Rows from block 3 of the image encoder of a small image captioner, named by matrix and row number. Rows with one number belong to one neuron. Each number is 128 + 32 x the weight over its row's rms, rounded and kept within 0 to 255. All counts start at 0. Numbers have three digits each. After the name is the row's rms in percent of the matrix's.
After each neuron's rows are labels from the 100 images, of 14848, where the neuron reaches its highest value: "strongest on" is what is common among them. Only what is clearly more common there than usual is listed. The data: cartoon faces. In brackets: how many of the 100.
# fc1: MLP up (encoder.blocks.3.mlp.fc1.weight, 256x64), inputs 0-63
# fc2: MLP down (encoder.blocks.3.mlp.fc2.weight, 64x256, transposed), outputs 0-63

fc1.80 118:114196092122126139158112050167166190149123147138123132076177147103191123155060170160124100135140157095119108127138119156171161158095155118145102115131157130081113090174156081133115151092181131
fc2.80 115:139138119117179130144157075131105193125145141132160164117147107105112132105166091127168153176165100143174148116117148192167196145075104146141105140159121127122158201142129107133133100025168128
strongest on: angry (35)

fc1.10 092:062132174137149148111123196096046118098144103183143124040193107104122106139097157119096139073108068093167083099123133148156127133151117138116111102114148092080144136118156101122161143143111129
fc2.10 085:178152123121105112141170046134127126118133134089145179139151076128142114117119137051112106175173163154131162112081119086105164116099110108081116164166198144152089126088140159094152063139117093
strongest on: neutral (53); sleepy (42)

fc1.152 100:133152173066107136147113175156108149076097099093144166163074098133110138149131135093087091156102175124166161162119105160087174113105130163169104161130113149170124035143182154094148131113100103
fc2.152 090:113099137119129123147077169156183110096119179167123137079081132113124128125131172180151172150153108159139082149103147081161236106061110178146140108119138140149137111161103143111073154117093143
strongest on: glasses (37)

fc1.210 098:163161124075090154109143089115133121203205104095127104141152111152077173122154205157121109121154180171162130130131121155144167123126109173119148090117109161100067124076148150088113133082158138
fc2.210 074:106170163210125128145110140142147128113076127139129122125143169089119127188109116102152123105151087107108176170104153132142107162126102177090112155119187122140051125108183124171092110112206073
strongest on: purple hair (34); blue hair (26)

fc1.59 103:149116096118122138085075116146196154134133185141118152140144121060175118165107137224116072115120129085130145062120109101161095160170092125144090144094105159150093108122159151120165073135145108
fc2.59 080:157148138106191134051076062134152152088109087135120130141160071141149119166159129046141099115098151086108111184111130119146140166118148111175109121125133107126162094151146128164168048135134153
strongest on: glasses (47); sad (43)

fc1.145 110:083139114091136153166086107104138100114151208115165115153124128168137151150118095112143174088141077064083146168118153072209116126097131116147114056111125099076157118110090139124143106096171124
fc2.145 096:143069101138143085215097154213130077155090115110158110113076141151164098094138117121086186138134105158155105171146152121136166117097115131118103134112165134144095151157120105130073168129072172
strongest on: winking (45); smiling (40)

fc1.16 093:131104178129113136131091157128108080152149139152110044062165161127103106136127177169089113072078098169132118156214110136123084145114127168105115111058120135124088128125130071102132134110158152
fc2.16 100:133140193112119141166146154057142103114160123140116149141175113139157111091120152142142107122067105070129190123152134045092145101087127103169148109231082119093110102145147137123142150109115104
strongest on: looking right (60); surprised (58)

fc1.67 093:111082106090076137110161081133091111103140133129172082157136138107132128134157155162100158093145158108108177116168149063127103159131091141069173131167121168092187111115164069090121140081076085
fc2.67 087:121147129138129137140090077066180193098121174152112181133156131139091071161113095130166100125147128130079136155128158193087054073102141162153097140108128159125167145173124130123105070112110156
strongest on: looking right (87)

fc1.154 099:142126122117129120063130129124125095136177167134122140109122117103195186173133137111104139174058134140143184146138106166156135178112152126142095188108079164105100064159121074132142164077097073
fc2.154 114:167067158163153152058131137172102113097084154142163112136097108158114142159144130101102100131201115161118187179163087157105119178131087109088088117102170105151091185163145111113135084143129147
strongest on: blue face (35)

fc1.89 087:124173051152122132101138117167121132111144122162185132143110117160141096185186064126115167106122111101125099145162123102129187053136092150163147182184118114110058136096160123145102128140117084
fc2.89 089:134181150145103122138136134130136113135173142174138135133127147099110084059145122172179119132033142158097196137128150150113091056168132122134118158075164113173059169143134113097150105120161107
strongest on: pointed hat (27)

fc1.2 088:072134117150171123094162129104122129133167130160123078141148159102150094158151135108081119138255123100116096099128127163137134146147092125117159124135134109137108132114183092100123129170071179
fc2.2 112:136119126169158181114121125151109162194085118115095165104123152142125079114139169112149118085195162135123134158128143149077106135118113122117105096145191088217140131082167119149165088175189159
strongest on: sunglasses (79)

fc1.105 108:121093109102163104138076096087117140138129198132130100182170067157122181118115162135193103058139102138110109156109145178152114140163129132101100082136085175129163111126106192136131186153101108
fc2.105 113:145107081119171103127112160142136049148141159099135143144139131169136109129146089141083145136154189116171106219137138138115095137105183093100134204182157118175089123122129171097141084093140156
strongest on: looking left (73)

fc1.63 105:117153097142105083064137099089091029112101107171166082138119182065145109190119160071156121132124181129129120097078105123165167099120147113170122131096130144113129123148137116126112136129084080
fc2.63 104:101139093137148134124059119183147073112170132154144110101048167141137092119079109159102157153108088073169094101163144149118114159139198098147119152120116135137146123174168128154084124173060120
strongest on: looking right (84)

fc1.72 095:105152127171105155106064100147182155177101130130105064156094134163111138139107116111108143127158132063164144072100159140130156135142056160130039111165176125096161153109121171108149150101121097
fc2.72 099:135130116101142097140065139136133125093168082068111142197094152129113113171119149115147129107148142156163097166143134055108143161145158122207115070087139115111134105166164140131117076210093143
strongest on: green face (33)

fc1.221 101:131126128138101140142107125195130129119136102139138190120139126123130196160102155094167170099038143084149174138137137118106142161115212156115138129147062144121096123127100143124150109055112058
fc2.221 126:149115084154149123162127118137086194140124136086135108140102134162124141106097164122091125113167163181108139141159098203071036160156106138106119113154167087144144143045122109155129075150148105
strongest on: blue face (71); sleepy (50)

fc1.222 116:152133150129100108005147128157124104105106150023131135106113137230177120152166169086120121131143108133134099129108102159150125088090099107158133104130128130144136135119124076125101146144132116
fc2.222 102:143074139112096088064092170124133118094151080073096122106110111141117207170131123104154146093161158109150128036092109142087148075156087099120111162146157073142153095162131110123100137136145142
strongest on: a bun (70)

fc1.253 108:061173145093164131151182110112197119112107120125095099115138110094089127176158134144208115113099059164147168118091136120146190100174081102105132131118087149100125095126148092176132114119169141
fc2.253 095:093099110109142125159170087054091162127126132119118131115185167153129151137089131094108106161157128144202154134116112191159157181115060135193107101159108175110060161151125140148146135129142166
strongest on: beard (46); laughing (37)

fc1.66 105:199150166078173120123129085099116081128149135098119115088127083105119138159112102122069166121162060129104106103135029077063119092170103155124125160123133126185131095135133125096105126134139118
fc2.66 106:138127128155162115102108106152168117142098120156124096118128067105134189076100194084145123137131155204097156127089183054154173091131117082069118121140116097158124095151164167110124145135105081
strongest on: sunglasses (36)

fc1.126 098:146174119121159147090100039089098118138113070105121075108132180143150169142167112179140128071169159122128095122179080144158121153151088170100075150114158115146137175128151118151133151076114094
fc2.126 094:093162119112142112138079142100142143097093198103145129157115178088145124122130124042169092086144125147130189144070122114171100094137127125147118067100107079108114112156177091187156106119077117
strongest on: crown (37)

fc1.195 086:102168139090105122154137137117163149123140145098114106129159089126089036189201175132136173128131120131152134192122100125204164138082134123105194122150160134122155148069138170099163114131150132
fc2.195 093:149106177159145146160124074130126105170126112150156121121196119153087142153151046080123133104105110134125139132165120142120088157106114141100101129086122203065157161091076097171170091126184105
strongest on: pointed ears (49)

fc1.41 083:140090154156133188135136088175126143110167090161132089135152085115079097156134123058158089074086128147109129122146116100125075146149105115097148088121188095106121130076135089093162219149129144
fc2.41 096:101130172112133141080119092115159124142130132154137152172121070106156112135139167143098133140110108094087120109081157023097191094117144123115112197114133162110141110156187107080151088181145172
strongest on: black hair (34)

fc1.203 077:138151136109127088164157137056156189139119138113117158140085131158182157173161157147137125158186106117120139173069183152117152166098121145103141138135084181093143107170138129100154055164070129
fc2.203 088:109152104129071190128132128130170093151124127144112146146124091104143149127157138112142081179110162162114216112145169128145167106056165125179172096179122139111110093139113151106169188142193114
strongest on: sunglasses (42)

fc1.233 100:152158165127073107136117139115116119160118098149156113096151141117207188115133096138111097157134093067055208072126146077089148160126121130160098149106180118152122128142094091122163138067120115
fc2.233 110:163119070127118099139157092120098123114108134151148132144139155087113105106122093114075145137112133146107129141142117228136058113175121195077140140104095120108090167036104066115155121116138158
strongest on: looking left (61)

fc1.62 101:165122105139095108104059129169138110143153126157088113111096145129103143118078094200177185100056138143106163118122059073169057145114111161151087118111102134156158150102117154159140160113146124
fc2.62 101:122161122147149198095141145092112125169120126183105152146134137121147131097112161127149062113103152112117143139168151197112012142159151141144110139127124092174163132101165151200167133155155096
strongest on: surprised (67)

fc1.20 108:153136150144088145088169161091107074102117140121102132160199138062143105118125106147125143164180200096168148117169109130132143146149129157145129157085148132202139091133135207071086101146132119
fc2.20 098:134060087087157132107111152168156083140141140116075102109197131120134088155130151135135137159154091170162143183102144086127122149070153131137142131171108146220087096102115200098121140118150145
strongest on: glasses (37)

fc1.232 110:094099114161110160166065165119070108143137139124133092146132069131119057145151179148165141105136193085144094160201188162095129149137118154131125134134177143069128185108142115121124119087140150
fc2.232 126:164102192152125128096116122040160123100158137150143117090122100167139164154044139124119090144172153118118118115103134033123132173139133092163138109153119164120138114199131123146079139153105176
strongest on: looking left (64); grey face (35)

fc1.137 099:150131072095123130074191096123113127091108118172154104126125105079153129167140151037120152118157159140180142108199125110127145060167138104161116160127141209129138121127110115137155138176141085
fc2.137 096:177103111127124127105128108122134108057136142126197141175126124120113084115058161193135094090102107126166074147090160127101134070156160129117106103150116096165077135137166101089074174153098167
strongest on: looking right (71)

fc1.96 094:170124121141121165115123195117070107129162132057110155118109112118153093171126124155177168128093090162146122152100059041128112175124110167164192150160101102121092176108106124154114152143129125
fc2.96 110:086091097139166185145079114220121170177137073095091156176078157160111109122140093085118125086140111179150168170112150150133164145141132159155104106102158144164141154169165101124104095140113137
strongest on: winking (57); smiling (35); pink face (32)

fc1.194 107:097093175054122128125143118148074150244180161124146107149153108110139102125150103122125132099159127146108163096148131089174106175143124068153151118124158146177169123123116118098138185116170093
fc2.194 098:088167053126103125157108118067107124178118123162168139144140147146093134142105196167180115138143138113152101142131142185109088174109103164185090139105046108095166114132081106118121131102077126
strongest on: beard (46); green hair (31)

fc1.239 083:194112131080126118144143112127111128172154132150157074156146096130125112183109135161112086125084193136103202104094143187205158102137194074137105095102126132122126079111150151119091119131094146
fc2.239 090:078122133210140141191118161156120119149143113085091100145127099098117118090114061110123109130096103161130091094057146162091150102106141113085136244140146109114117156149154153145126138126095116
strongest on: purple face (35); green hair (32)

fc1.180 109:157142152119133093110135208073131099091141186149082057172171138119161099160111167095158119154105091095099061099140111137111130107182095139127075144190086130132105159153106123147111160125120111
fc2.180 110:103089074149115134105145170130088121047174165128079159095162067106111115146088128180091169174122161120152107113158153139115087127171120152103171104124105190140145102121099140108045139130140130
strongest on: laughing (50)

fc1.70 092:132088141112169165120158114112130145116133087092103078061145121084145156117154169110100161116122084073130089126162051079136111104138108093069147191061143164128091169129164166133132129164110127
fc2.70 090:156190106153135099153077122172153170143086085089152135159127189065180124136123141126209150159135170183103141131094118087117147073140153157161128087184132139126099175132128151135116134165112105
strongest on: angry (33)

fc1.215 088:139166156154119166127112110096102056120119134105086092101124144135141127145122113078121115186066135117110182106076105151121103151170117155109141224160134100092075102133171115107096107143070180
fc2.215 085:134138135102082115137150096179074094195097123116143126096082162138139075111146183124125108197110141162123134113159096124161076124186139114128147061096212089158156121114089107111109098123151140
strongest on: a bun (37); purple hair (35); red hair (31)

fc1.198 119:126091170108123087110061111109103188134157138208151134128091148107120126156109124232151109140126100095152187098145153138126148121082141135104165150103144149145107200149133123149062166144128134
fc2.198 103:103148156146059139122149183166123192119123100114136109114107173086166120107132206149147106115114182106121127068096079192128115073149138086148136130157137089185139156143141128129083134103171088
strongest on: pointed hat (43)

fc1.19 121:111150142142130159127157140140157167149137191128082130162128198083115075170088137120129095154178121090130158101158135115147183147159081127099105071100100147096148094112208125069152155175109112
fc2.19 108:118161112094154149076112115163156202123113116120086162117156131093052173157149091129139077147063136108112103119037137087147110125130162128125135159150125082127146123128155139155102050138132079
strongest on: sunglasses (65)

fc1.7 094:138150097182126238120092156129107126142110093102135097117151075134152128130140172086094197089134078080079113172109101065140140123138126125091085084106135127102143110158126108147070135133109107
fc2.7 104:102117138116091161112164120158150152189087118131169184146080162154172112147140095157172106080112149148100119092119073076131227072113126109132164122112132132160164151098148099108119157090158163
strongest on: neutral (66)

fc1.143 090:114104159080093145141088062144102129126117088130163131172132139135197129141112165097101093085140174134144101101124149066128131127148153090146138064164168172092156185142165200147128140148100179
fc2.143 103:089137080116100146074178103064101127138122155158068077119114165172177121112128118143137141128127130135128168121125122229148130115164081127132109132102154091134084073076099189105140087146137151
strongest on: laughing (92)

fc1.174 105:096104188141051118134087132085142081118121187135144159159141070148118176084098133204083109105150105118162188111072157122133123127108144141125119106068170135103148116107125112102098150109169166
fc2.174 100:129181144132132126202121173169079085099122114189161136139184101099136081118150141169163106110147160155156112133174120160093084085168150178152144131133159102154130133090146125121131066058103095
strongest on: pointed ears (42)

fc1.69 105:050107160107125104116105133107100139116133101178195116200114091134144166148073159188178149125112093117131163107110098137116195115167146147130125063141131166123151159164166096193108133129140120
fc2.69 112:207156109122111114119141109140128128171089161169151106078156065121113134108163102087099145125122143148096128157123161181113110133203139129062128166109112100077148143062095108136188121113190103
strongest on: angry (36)

fc1.99 102:075119079115144105165096177135077114107128179112143061153157068134177143185118102106180156177132119119085138124138172172159140099140113142115094088137106129193181156106127131163138106157121081
fc2.99 099:137137103157184090172132192185126122138117109060167147105132073083164059099170182143092144168125110118095127152103150123120126115105119108116132158178115109184122136049106133103101121142159095
strongest on: winking (35)

fc1.75 105:125132075085107213099138176137107100153066151100078089070139128121087144170134108192146114109125125115142107174069100152117180154128143122081163113081147109092126152109192148148137116122110108
fc2.75 121:107107200108134162144150092158108164151107112095161198163083147174120096117105086113184115139122105092145149102157142090122145055152131082168174138121179156142152150113075091140138164096165160
strongest on: winking (41); smiling (37)

fc1.142 101:225121130150096148151156109136103147103125117137168103086165129120119150153174183133121109122132076178222165134101158145125132156122131138063119181117129110117096113166129132114171106046121116
fc2.142 099:075121109150140126175127139128083129106120119089180087172112151112122189100113117138176123141125140100210171160131109168142029140144147115158129110184102130075168166084100136139116148089156127
strongest on: beard (49); red hair (39); teal face (35)

fc1.106 108:136143127193127127097096188128146063160091135160139068120191116081169105163146149180113110100134165102131156102166138102097131066166103127131126138088160208124135150143142124148068167118123100
fc2.106 103:158121102131117147114108177110142120107199140178149142159188121123166083099059150138111135156116194160177135144132156058102111097095164111138093120130131139143119076183136078173084097163104136
strongest on: orange face (50); glasses (43)

fc1.199 126:108072104125117140186147177121151097129148088125096103135130093044130142160180079079085131131099121144129135120113150125130124124114104081136179107167135130120146021116161185139175163097126147
fc2.199 094:186129116112097046104124129160163110100151125158069103110168129131101208122164157082179147112085138131114106068134120146132115127166133181128136125118133078113178107101129079161125067169135094
strongest on: pointed hat (33); sad (30)

fc1.224 099:129093158138120168106146089106137115118102093105072032169179151124158110119114124131127110105157120126128196081141112123152173103152105094183157086143149147105046138074122114116074089113132159
fc2.224 101:138165123115116149123056127124157151133127136153079126063141075133113133102149163083091113168177159088133126103085140075093144070090109099082132140095136163152066128155124100203134174143089106
strongest on: teal hair (37)

fc1.226 087:122163128075133129173112069160160137133185084064068169073094185140106101151112085154116144121130067164100105086109117145138161114081160108164138100139117089090116089123118128170151167099115149
fc2.226 087:151096091153100155095166160102132066136113156120095065095138155161102107121091140129082133180165175114140141181190164043106158127098138134132122142169124172132111125120078097129139108121150200
strongest on: green face (37); surprised (30); green hair (25)

fc1.18 083:118124108142181122160172127155117126149143183169076100107121150126095112144126099099094106125165132169146076141095134075105146142140140102165251178113104147077124140124076102106071121123143101
fc2.18 093:131161106119171104147128166154192133131063131177157150111125162077165064072138122119134137106128142149142134113109122106149145139088124162161080164112044121101119121099155072056152080151102162
strongest on: purple hair (43); spiky hair (32)

fc1.43 109:168135136152127112114085173146123122177116146130151140121085108106145148125097114125197176123136092143192120154128111145061091115131133000112129150128113151126162062131130150113147119119124134
fc2.43 096:069139120177125162175079169076122143144156139173109074092092114099099109133161127112049124145126119143147138152106090152163127131156076214190106140168134148104122135164131094141107161162131088
strongest on: beard (54); purple face (34)

fc1.208 087:143112117181116107151154129108074122154117164133224126088082106126159141221104089136148103147082128140124073077140136125140130120143158120129111169172149112138133128129071155072129117059156160
fc2.208 113:076174195135095087171130172082133119156174079119122115149063081117147120125146101125115143102089112129207135077151141135117152124113130146086157180160128149089087127160134160121152196118102164
strongest on: purple hair (33)

fc1.49 091:103202091124134122136152118104127128124133127178106196157152097131166137147135110118137163168126117170175122137067165123103168134128074155141100145109072102128154093144192144097124158236138107
fc2.49 101:109177122118122133171147115090152083107137091184108108156118165088092109105111090189147186168068119151125147128097152128167157126109140129159154168122099174060069116153118113155118205083138116
strongest on: grey hair (50)

fc1.35 090:141109148106167134158169091127098184087098141178124113165095103115171102185093159156125110134134180160188117149113088189133147111147189153152131142114125183190070084098130160144106166130152122
fc2.35 085:173099045162162102184171103151105106115122146140151177175057126098080099170150069099133166126106130162101129185132167149126131119117187157118118162119119092164143171118083109127137122087132134
strongest on: winking (37)

fc1.141 085:108167130173119146046141124149146123126150101228137071161128153131140129163150136149044141138168149111147164133150195187108167121159129087117145148128152086104089141072142136134113144116160135
fc2.141 079:093118172119077194027074117101104122157138130189095173137090106157104120058125081121154104122157145111123180160145110141104163116152096182107108122087109141137138120165173119130102114148152124
strongest on: looking right (69); surprised (30)

fc1.134 117:069121124156148099139129114110098085218123114127100102110082164106133104122111148119146099098133075085182091124122176098214139109132125032151133097122165098129168133115130078114163115128125130
fc2.134 094:090060140093153134120120103159113101125092082119138092116105132131065155109106169114161084185147093145160127136076051135161095186134102162124115085161107185143135129116114087155143143106054117
strongest on: cap (31)

fc1.229 107:136091148115146099142143134123174160120136148143128111129155163142144147146107147139055094115111182075051101104120167160177136162123111210186187176142168120122167109118133149175067111117149132
fc2.229 092:102103101130129125151105141127073115106139072144127113137155189108099148103108105146181129134133102146150160133131109218162120177123104099126132102200087142067191157130103112161100210107116083
strongest on: pointed hat (30); blue hair (25)

fc1.30 104:191154148160132124117175079100151097010126124135132102154181110158147140144160109145175130118150110163208170141139079102136124125140123052088136099093148129126080128150116144129120154110131148
fc2.30 081:080078080094185108158129099141155122132133079102135129126117131136099170163144213187137098199152099116140131150102136148172116148157063136126089109193137119080153133137144151170135142133068137
strongest on: beard (57); red hair (48); teal face (39)

fc1.9 090:123175133143134142219108139154119183103184127214109157120113147054141116124151115148088140152157110074155159096158134117146161130128127138111103141084113158143152158152102141168103205082147152
fc2.9 090:147140177130074088147105136141155157112114109138164108115087148128151139136125093130174097139166206083222086107135087154143130125160169132137188133107162136171143214135132162162112097096126117
strongest on: pointed hat (44)

fc1.147 095:169138130169117144150088098120146109107151136188129098127188185184129138120093121168148166120143187094153140082125035078127168125148113141133118090131148102135173139118124211130160129117089170
fc2.147 101:071082166115126103098090134066109107061104118137114129120185147160135134115143156108115144114208087116093184144153111198145175196170118161103116091130120103140130119169161164117148114144114166
strongest on: surprised (32)

fc1.111 093:172135135141111077151086067101117165150152101134125136101156126142165184110120098215119124133137094075087139139142137167098125156136169099088157179109132155060133172100117081189142157109123174
fc2.111 094:052145102098092084153116137171128197145118162120132107130113150093163089139089135125119088115111140175139109097053160137135091157187194184174143119137099113067107099126146108122074118118148121
strongest on: purple face (37)

fc1.44 102:119108152164089143106105084142152141134142124167121163052141119111133156147051126108130069074101160091140141145163170093131137179139065122099156101138136125100155133115212129143216127120147130
fc2.44 094:096108073129125177089164053157096147159169119151115087195146142086081103117198121123139119068112121150126157145085139133156124149120113183062078175117078134146136133116150134154170105123139123
strongest on: surprised (59); grey face (33)

fc1.87 088:156133070111156145115109054167084146127142194153131177118058138182157112133069102132120125124152142106171159059104121179131158123176130158121129166100102143081129199129127114112116093131122105
fc2.87 099:139132158145088114114156105146161160139106119180114108144117141074172164072170137136154168121134104133144082119143149105160209139119123090162176107152111119035140170090165058185146132109127134
strongest on: sad (37)

fc1.93 096:132130121116167134121137105093129082141139177134092081128182165209172096142104119117176097121092160131140134112175123102137088127135124139124085123144143071137158205110059033148105112118124126
fc2.93 077:096108105099129144156104224148179096126133159159113109141163140142100108149168143178117113148100106117115142138120132094197077153108140142166130124117076129063136075110139093176061107144073090
strongest on: sad (45)

fc1.31 102:158166130105166119158142136129152158088187095062201172123137078156173169164102141129144091146089132202115141159084164144126129094175101120122114166104111110117086180135132161131133145176099090
fc2.31 110:087133096116104141136182164093176180108040121131166131041145099121119140160131129081186110154130145161117080120107085105104134094119128100120079110068071137090160131122097133091141146114116110
strongest on: brown hair (29); grey hair (28)

fc1.247 104:191121122109141121167169143163120139091101115119164193110110086164170155153166097099140121116099129176133168157134164141068098104165129093179057136041131163129099110156137109109155144176152124
fc2.247 101:144063122126110146119109132145126147130169064137138111056099166146085131166078195139185123091152080137098130186095122055130185108113137162098129125118150110107168138115152151079139141145182146
strongest on: grey hair (25)

fc1.135 109:092123119118120133116091114104112117123253128128136118093135089162108171111126127136146078103115080137072087135170165179145099246139127128130109098134149110107138105117104162102118146145109149
fc2.135 106:131134120139156122167088108109089037122068139127134092151078097191140072162098091095172099123128123109131170146095148101125086194163150107158100087167143091175109111129114166123159119151106162
strongest on: crown (39); spiky hair (35); purple hair (27)

fc1.17 105:146196158099146150183088074105152090150063175130146131109133134171161151148140190141132170109121183153142133071129113117138152120092130150138066160108138087096143158125180104163114066093098117
fc2.17 099:116102149122090152124115184182136139080149115169092084151134139127121147152186069090167108073141109140162077163187146121128166121101143115179120111103108090076194158163145067163106111116125131
strongest on: sad (61); glasses (37)

fc1.74 101:157206088129120185143168113143174073146114154103132063185132156117147159111082148080134107098130159102105156122070064136143112144150167129119102158138080089078158079132166161133143118112126111
fc2.74 095:075174171120153120178078103134090118157083063073163164118111179142139110125171186134118098120152131105108094046123100145137100100171148171160161122120141138140119097159102171149093139100165099
strongest on: sad (53); angry (37)

fc1.26 122:154141119045159184114133151124047119099117056101159102150126115118158154136148102162112108167129173054150129157107117060104148130147165135131116150112156114066158146116147108129106065122088109
fc2.26 131:144143109153109138086161093077150108140099146136141177073151129139151124141106112119095146121160099118087137117150118073089255098089101084115106113186102117156127126103133152065176126115096124
strongest on: laughing (69)

fc1.238 112:068171142107103155135103124188091125139140088088125116166194148099133147129119069118162096121120129060149163102178172171151117231130127107125158103109158159110103082113123110154114172141132121
fc2.238 103:091116107136124129164109121053105141123107105064122124100170159173080149105120138133080068067163224127148161113101131164076085177173117123128130148135120106123113127170177157123132091138129156
strongest on: surprised (42); teal face (33); laughing (30)

fc1.187 090:147119093085186089098146132149070150094146116176106118140133129062130129160166063162090164096130105171145104202183144140150097187149109107123192151144115167151129136099124118126154142113146072
fc2.187 086:111172114105104132085061131107183108123128101168151178172141104111116062128107155122167105088109139121130066077139148121146082130157122147129073107088183071125101102122117057108129075099148119
strongest on: looking right (68); purple face (33)

fc1.186 093:133182104118163208116144150089115084162128111190085138070123134161115078146125092145130139078096068068130130138124073130189127157142131139152133154088155109096091121165180106108081114123119156
fc2.186 087:158099140086096118112179153174076088099092143106071160091123148119107143123119077121078179177086093114125129143086112133150141182102083092082131108148158163128088091142086123101079164069137136
strongest on: glasses (77); winking (54); sleepy (33)

fc1.160 098:118142106132125239123132105148124143157084126126054109077125141114129134141087151174100133055110130121152155151054105131136154156153131096100159107127154145110150140115102114142074224121127139
fc2.160 106:172076162122147097145217131160105127139163147107073119109120078122121092124170051143151179182106050113151121174139128146158119130108104139095148169132181133126128144118112112127093138102166180
strongest on: winking (69)

fc1.100 092:159144153106139114163147132160159107126091147031124168126175128168146124156101118055121091096155140111166062063117143121159136155122128110148076142158146147195115071131095108150105097143094094
fc2.100 106:110091128115088121095108168101133101154157109102094140134157117143144142142130126151188100081138097137117155113158142032064196069123147077105126123092079057148159119187146139102109123143105109
strongest on: teal hair (26)

fc1.57 105:183142139121152143152127186120143149109149159174149073150130150169125119164116125121065118135110043098101111103103111213070143111133152097160164150098065129097098120101074132102148121172100141
fc2.57 116:075108107138098170047124109096150144096173085149094133128119093158122147116022120097133099092186181116135147148108152084099137156098110075155101124142123174123171136132136122146125111184092135
strongest on: laughing (54)

fc1.15 103:159128106083123061116159197111111094125108157124148163060136157072147099127123131168131157121098130157114159138121077113172156135131154118153161168166147138162103139115170023110153181149145099
fc2.15 106:086106133122093125096092186140111116066136147138158059142112105162132113176149090060115116080088144131148108162115149120150139155117153104159121091070119110056138115176099073167138108196134140
strongest on: surprised (80); grey face (32)

fc1.183 080:129145127159086151112090146134171028149149132139126152098101118128132199091109207158094119102097116138115162108074114081118139160095089121186161110108122111088144140087180101094143155122169128
fc2.183 076:066167148172101181125142121186072094133070138113156109173129097087166094093165097164151124084104146144136112134118185123138068131089147121097119131155185126194098106148169148083115146116126142
strongest on: green face (37)

fc1.211 105:100167140152139125053057122180162122152137106134106078101117100139160179143145131124120149112158146058149152137115168110096129122138074147087091120159176171136170147144121173190129138057092116
fc2.211 099:110138071166135158085116172177133071098133139141127152223122140166140088170153125075145113083132153165083130191110130078154145115128162135144091150117119108144102104164192111125116101159094172
strongest on: crown (46)

fc1.61 098:137184153167120146184121142102088087104148165132123123087145044176135169125123123122117127082080166239140138157085118128128112118124158137183167131121110122109105171105110144144124179125176121
fc2.61 106:093163154140152113128093161163110112208082100102136178215153081142137126139135159094156111113118150062125108130065147101133160106117105135115075127146158120191139143138185148084135087143114092
strongest on: orange face (44); sunglasses (31); sad (30)